config.yaml
arch: "conformer"
dataset: "chords played on synthesised instruments"
n_mels: 40
hidden_act: "swiglu"
qk_norm: false
drop_path: 0.1
mixing: "mixup"
momentum: 0.95
orthogonalizer: "newton_schulz_5"
max_steps: 6500
Rows from block 3 of a small multi-label audio tagger, named by matrix and row number. Rows with one number belong to one neuron. Each number is 128 + 32 x the weight over its row's rms, rounded and kept within 0 to 255. All counts start at 0. Numbers have three digits each.
After each neuron's rows are labels from the 100 clips, of 14976, where the neuron reaches its largest size: "strongest on" is what is common among them; "loudest band" is the band of the loudest frequency at the time of the peak. Only what is clearly more common there than usual is listed. The data: chords played on synthesised instruments.
# gate: first MLP gate (model.blocks.3.ff1.gate.weight, 640x160), inputs 80-159
# fc1: first MLP up (model.blocks.3.ff1.fc1.weight, 640x160), inputs 80-159
# fc2: first MLP down (model.blocks.3.ff1.fc2.weight, 160x640, transposed), outputs 80-159

gate.206:093124127176053150099105117112146119148083142162139126099151083123132107127074129076135152102074158138143109143162120115152086109171113089051125154120117192125128161182145103129078137106120113121098168073091097160155120100172145119129060115
fc1.206:142120180181152160142142117104091123083123108083140181178193156098158129114122142138177045182193118074150166087047115186115149160105140091089138145129151085139146135092114146124147177085154131130113118062117122117148133114076146119123195169
fc2.206:171170074120073101127107112099125145231101120112097112100069144062123131106052136113124121148067122157139121161159142190115180095106143142090122130147183089119179050108175100133118147133102112162105147121096142171102175149098129121135163095
strongest on: the note E; root: E
loudest band: 500 to 1000 Hz

gate.64:045123122123142172135114085115104100133120117089134145196137115091152159134122098116184135098151149124100168113130127105120152134108075157149186146101130148049133128137088136104093071162123072114074141168207150088126146136081098146112065178
fc1.64:118073055122160191119110140155116134161116103129113117133177137144100131116147136111103178142198133055122112091115220132120144105130135083141167108073173146151160126120146124099084132189027182139112168101141074137136157141117127149138125163
fc2.64:097099088149122161069152179099054075095103156175130171189102126101152171107123121097128134112149100144125109103138114107134150085125141147128149122113117159059139112097098124175127146173059115100090141116139079120096166122086157150151120161
strongest on: the note D#; the note G#; root: G#
loudest band: 500 to 1000 Hz

gate.71:124109133153079142118168167112149112117154107093116123157112103150112131138122134129089127089130189032126132139089106152092182143133120084135123138169110125143171101137127126176200094091116147126112120123183166131161095115099131170089157131
fc1.71:102163193133177135104093092156105132126098172148158089101168165097122141127145166090115150106149094168087160084145145129162108145103152138098116091095105121102083117175121140077105161218149101099136118117080181138120137089158152118149134122
fc2.71:114130140127213120174123121131173172133133159135148158115080133043176143161125074130107133138117090152144109143150142082122101097103072139101083159131164134077071167100164129141077179173133134152136179140120168176118123142098066114039145134
strongest on: vibraphone-like
loudest band: 250 to 500 Hz

gate.48:135100133134140119181118127142169163200152163159092147097135075090160133157106162130136094106095120108128146101162222114111070162092086182140115070156063116144067083096108131078141124099100117169121145126155141094092145190138171155142125140
fc1.48:105067128104092137139169098122107129175176168169150113090160138069108115137069142142133119159134115150101155069151116112174170101150143145107096166052127152148143041096140122210153117127153081139098126115120109061102105161120095127123132162
fc2.48:138142128158151124099145131138136073092141095092170111114130106156121101177113106123069142165106156096116126144183132118114192117123134059187188082148174163072144086075167142103114119094102167109079128120146146118146104146102098143151114172
strongest on: the note C; arpeggio; horn-like; root: G#
loudest band: 500 to 1000 Hz

gate.154:123076090158124127111166113150099172096100122112109169097089085174131094119123143136186125160062107093167113147132091102087150135170168093092129107121139115181126096202085117141176084152139225130115166143138138151147126106103195097104107130
fc1.154:116105117139129145088163156185083141143131129108148126133095162209112081128140158119151151170114070072157133168149120100134149116105124105106124075093100147128150127165121126092097132141147200132156104162139058101133064093073113114118076147
fc2.154:071084160098136142111089132130111052084094107203101068148053113126159125165086112172066177108146124101095124130133103127162159196136127064172085168132121133051138115144138153159076094136128135134118135143124088125191133082112150087112140114
strongest on: the note F; vibraphone-like
loudest band: 250 to 500 Hz

gate.337:151094106087125149137202114068132139086181131146144131098105092090097172089099091122092089191159115181101109156096123147144115154145067136126102123119110134112098093190109134091137159126143107104138152089102146082051152140189115130155099189
fc1.337:140119157135173133187183150059155110110199083123137193110112124119120149125092117123123063151134149121123130134114104157138111092139106120133094120112173141100129072178145121095079115167153124095132166077086150148108073089119138145167119187
fc2.337:161178132162172139123147170077157104139139172097168106122167171083101151139159117156076099156159068094165126194131166111156144132163097159120133137114118153117124103137113102138106112133126101033104149086148164085149074074170130168115181118
strongest on: the note E; root: E
loudest band: 250 to 500 Hz

gate.32:151103125095098143118120077168082170166075108131117127140117193197118091137101137127153118087115106136116116207142161125109140130200139125141186125109110171118083109141116106063070081121135132116086152163074126071123113168151079134097114083
fc1.32:158141127153152165157132182103167080157153109129170136137097081051126116088151139118085164166134124135101140097159128112169132143066128113114092106176173118184123146112118134202157189163118125128162128083172102176099089063136117141119135097
fc2.32:149075110074136135196128141159106149078147158104137109131084118127138095063156109098133140165152159075131094152121150099124153156091165155144098108090147145120116126148080072093205161102118145214158136162104103086097097070134149157125125183
strongest on: the note D#; strummed; root: G#
loudest band: 250 to 500 Hz

gate.571:098171178135070147183144130091120116133115082107171076136146162077099151096092122104200127094151086136118104125148135147143098180122171084145120173077154182167169084101151120131104069124110173105126164134098096101107114120118132150101127131
fc1.571:124111151077126081094100112142114163102143055138187086165130202120175158135112128115120099059153060129163144157207120123124114175122141132122123162118076137176138032140135129128138140137084156074068083092174099150134139156134076181182070143
fc2.571:160123181154127107118141158074095139124132149157177085129137130143136157124078153100139140136163075151127126120205086180166142156146167098061177172151123153162186099092111116152080090142160126150144087154090152122148076075120137107141149124
strongest on: thin (high-pass); pink noise; white noise
loudest band: 1000 to 2000 Hz; 4000 to 8000 Hz

gate.349:112132109148159176131087139112088099136079138123120117151189141136136132090123158086137148105129099046082144094152176110067112147123112148157140140075140154095131088094121106128122084183095159148152144151161120110177114144076142129174184168
fc1.349:120122136145093061117187136156146158105127150145118120098068111113128096080171151109126118129084107154175125140085046159185110172128146120109066117149135067173088136119169062211135110097142166120128124106089163144109132083130175137096151120
fc2.349:119150162128115105196111081102139117136178095128146096064130081159105042126155179141138108124125140141112094142101072160160100121128119079125138129105144129152098163179136122104134159154167094140139103145128192162128088068185146075089089102
strongest on: the note D#; root: G#
loudest band: 500 to 1000 Hz

gate.401:137084079166168107123095148114163145141128180176146110128156107159145116135080168108174182099106106106173085151074088068110078155141139178135141140140140107095124124193133166168085080150147090184127135050190123095130054140149150140110092111
fc1.401:151107153086160090114128102182105090135129122121111141177057146164114155103186123099095112176197145101087165148113177156094168096088111067140136158131137134197123121153133105111120129127106154122087113169115122088139168178140114138138115135
fc2.401:096130143079152214176164169153137105115124128155136127134117113170123200137135148129126174113115146138102152148105133174145109123108153124085116110053183085106147143117207159154128147095193155151078138096093152089121137095130091153119157146
strongest on: the note C; root: C; marimba-like
loudest band: 500 to 1000 Hz

gate.179:147145105106141145090144170139168093092086135103140121200140121128056152193146100120101141122141116094160162142185122081118149185126100117162145109133109131134163139175077123144125122140128107148119105148136095094171150186092109133167138146
fc1.179:144066141142117136144124176169073095126077102097103081158146123097081133140134078079123108061086110082118104082146135120095122115071148142114180188048111127121143119103127095090122157150127173133113136134161157133156170163085114151129098107
fc2.179:100163153094139139123097210099105145151107119145140108120110163088131167141150064148168129133117128170114173143139131137100158123152097135155193150157133134114146123084143101128178156146130090051078109170166101120117127093104096135110078180
strongest on: the note D#; the note C
loudest band: 500 to 1000 Hz

gate.307:125113196126128106121060092129138150153137136141105109132138056106137132158137146087089101102096098100121134157183132103083116140160120158128144093144151176117182112111103137129077116103119172135123151164141150073164124073133164126165138150
fc1.307:078107172160137170110059092120137155180125065127139118155144073098147147159159149125111128125108105153153117111144127157138159071120108151144151118133133154097187121159126132089062122130127144151109167190159102100140173122136164108192133155
fc2.307:103121173116152117121164100126121149170114089124116135148173106094101165126074194094144118141060072145119151162161108141172151147156205137103126124169126143081191143092126111120154122175109129074116113131129089105097144123142165074184156123
strongest on: the note D#; strummed; root: D#
loudest band: 500 to 1000 Hz

gate.0:110165125127119134123132141139117141151087086150066128097143103118155105127097217126088120100111122162135090200166079122143131171106158105177150053128154128124062134186176144137176134117166150120120095188102154063125105114142147067128065201
fc1.0:045096139139141034124180102140130163133097057086128152123153109120147075150101180081155147090140106134126093138145116128093134114110133093146109101108125114117132122192124163126158140094144162149157134157086163135069156162134185099134148188
fc2.0:144171117131148156087192099120105108149124120138115143141064087147059126136101120141161077110128109147109166105147145197134118191167129115163144114149170142108159115190143088095083124110170099080167118149150115080057130101120131087108183164
strongest on: the note F; horn-like; muffled (low-pass)
loudest band: 250 to 500 Hz

gate.89:105126142174118173159101080156102180113085105137092118149130114138159136138118167135100151069148131097130155103146090162118168201141120136188102071138139170139072131122165081032193108100139147119104101125121157092114108099099152093088121166
fc1.89:094142097115138109130102109133102199068097096134111142071142163120163107210138166132143169123158110107120094143127086139099175161104149105158127077067156098162127172171092078111127156181139126138130082128092141123117129130054161090153141196
fc2.89:141151140143170089123148142105076109118134135146156152155054132162047133123120117130117151094118082119132154109128148170126057121119168097159127132115224184075138130140146114140105117120126161072130179157178091116085206109060144077150162163
strongest on: the note F; vibraphone-like
loudest band: 250 to 500 Hz

gate.517:121119066172138150088048146127160090179107143085081172118103153116148158131108091126120148148079122123133160116177134110119168110155118098151171094106169155098161090151151207161097128153085122156149137096112112092081092125169146129114093178
fc1.517:113086092084099165078134076152088139167134090119164135105126132156056133105104194107128088163071179082098118128141125154162185144174124123161164125121140133169139127159132150155101105072142154193089087078104121159167132078081098105120114138
fc2.517:130134180059089150154101153114126103070060133193119147125127143114145161140105116178103145138123074167058166132122127158119104181117147141151099103084101081107124104117122190160128137135156196137146136091176086168170129122056139059165199134
strongest on: the note C; root: C; marimba-like
loudest band: 500 to 1000 Hz

gate.41:065134125093089096141128141122154069131206108116127213112119072124127141105064116135134096176096086102171122140092163179133134144128129099165128168100131100108112149056086177168153188160120097096201140083118091126179168167111168168169132153
fc1.41:062145127095108105135180107092171095131199104113130170170118097140159160116081080126148107144079086094149134134087155158108123125105133094165122115102123073113133165044117149219169152155127136100184149098136089145145196193118172182149158159
fc2.41:135127154109113180128130134156153098107120130143102206171136119161107098131079092099099127104130116143124082142063140201143120042158142077114106159107110106152103145141047143143140152128054121107179172058111115124171145171158166167147151146
strongest on: the note E; the note G#; square lead
loudest band: 250 to 500 Hz

gate.507:104140073136136110148173060096138135085157098122118121147123139084153131144131104155156080136093160124141106158113105181134124136139082179103135134187160148141161051143110152192185187083133138142136129103107130056063111124075080130169171093
fc1.507:163122157116164076147199115093098153149160139164143154152108106087115118126082142124162123070130209133186151134128162165100097117119109106102153098186117106141085101124156136161151171089116143138068103145135122069079131165078108100108151084
fc2.507:185191103104140116109176168140123157132140118104089109099149112135120092148108106127085152116117182107135113102178196092084113112155117144160136136141108090098158152130130127130150072093163188114133159019173161111137084078101174092148154133
strongest on: vibraphone-like
loudest band: 500 to 1000 Hz

gate.360:136102122134125137117165108141129106142157095114067108126151139191100154121188144092149097158117156155157093158128116080112173165112113133092109118080118153159120091202154100153133103086178127131110110202138128085125128129169142163161103130
fc1.360:106103080162116138090116133116145134092120182123170125136108173173128114133126088109086138108151128129130150117147086122090139142078167127132107116097128093087170197120193109099129135157169160123134165182132103077182124179139110039076132140
fc2.360:150116158104108048104121091091134133144169129070098130089146120123113118138157159133115094098150193130102098099149093127161146135138062069137148134210080106071156124123145097140143117096118156157091143165088085037080149132095121061140195196
strongest on: vibraphone-like
loudest band: 250 to 500 Hz

gate.439:105190110106161131137133134125150109147121155097186131138131188175164136066147061157141155120100104137115109063166082149113166117099148096226130126107104133101081113115113199115076160103114157083068123202171134145135159119132170200153144127
fc1.439:109076111119107152145129135115135144140169155134116106117188116149189200166139159130105110147203119124061079163142107096177142146096122143087076152114191144121119157098048123133166138115079082102069127139134130130154145135134070104091170135
fc2.439:126146147130111173142158100115145116078120042159129162122158061076157072109085155123114135113087152070119191081101153166126090107156078142167142086099138079120142076127159118140113104163119109166137102168120114179070080127132172104118172146
strongest on: the note C
loudest band: 500 to 1000 Hz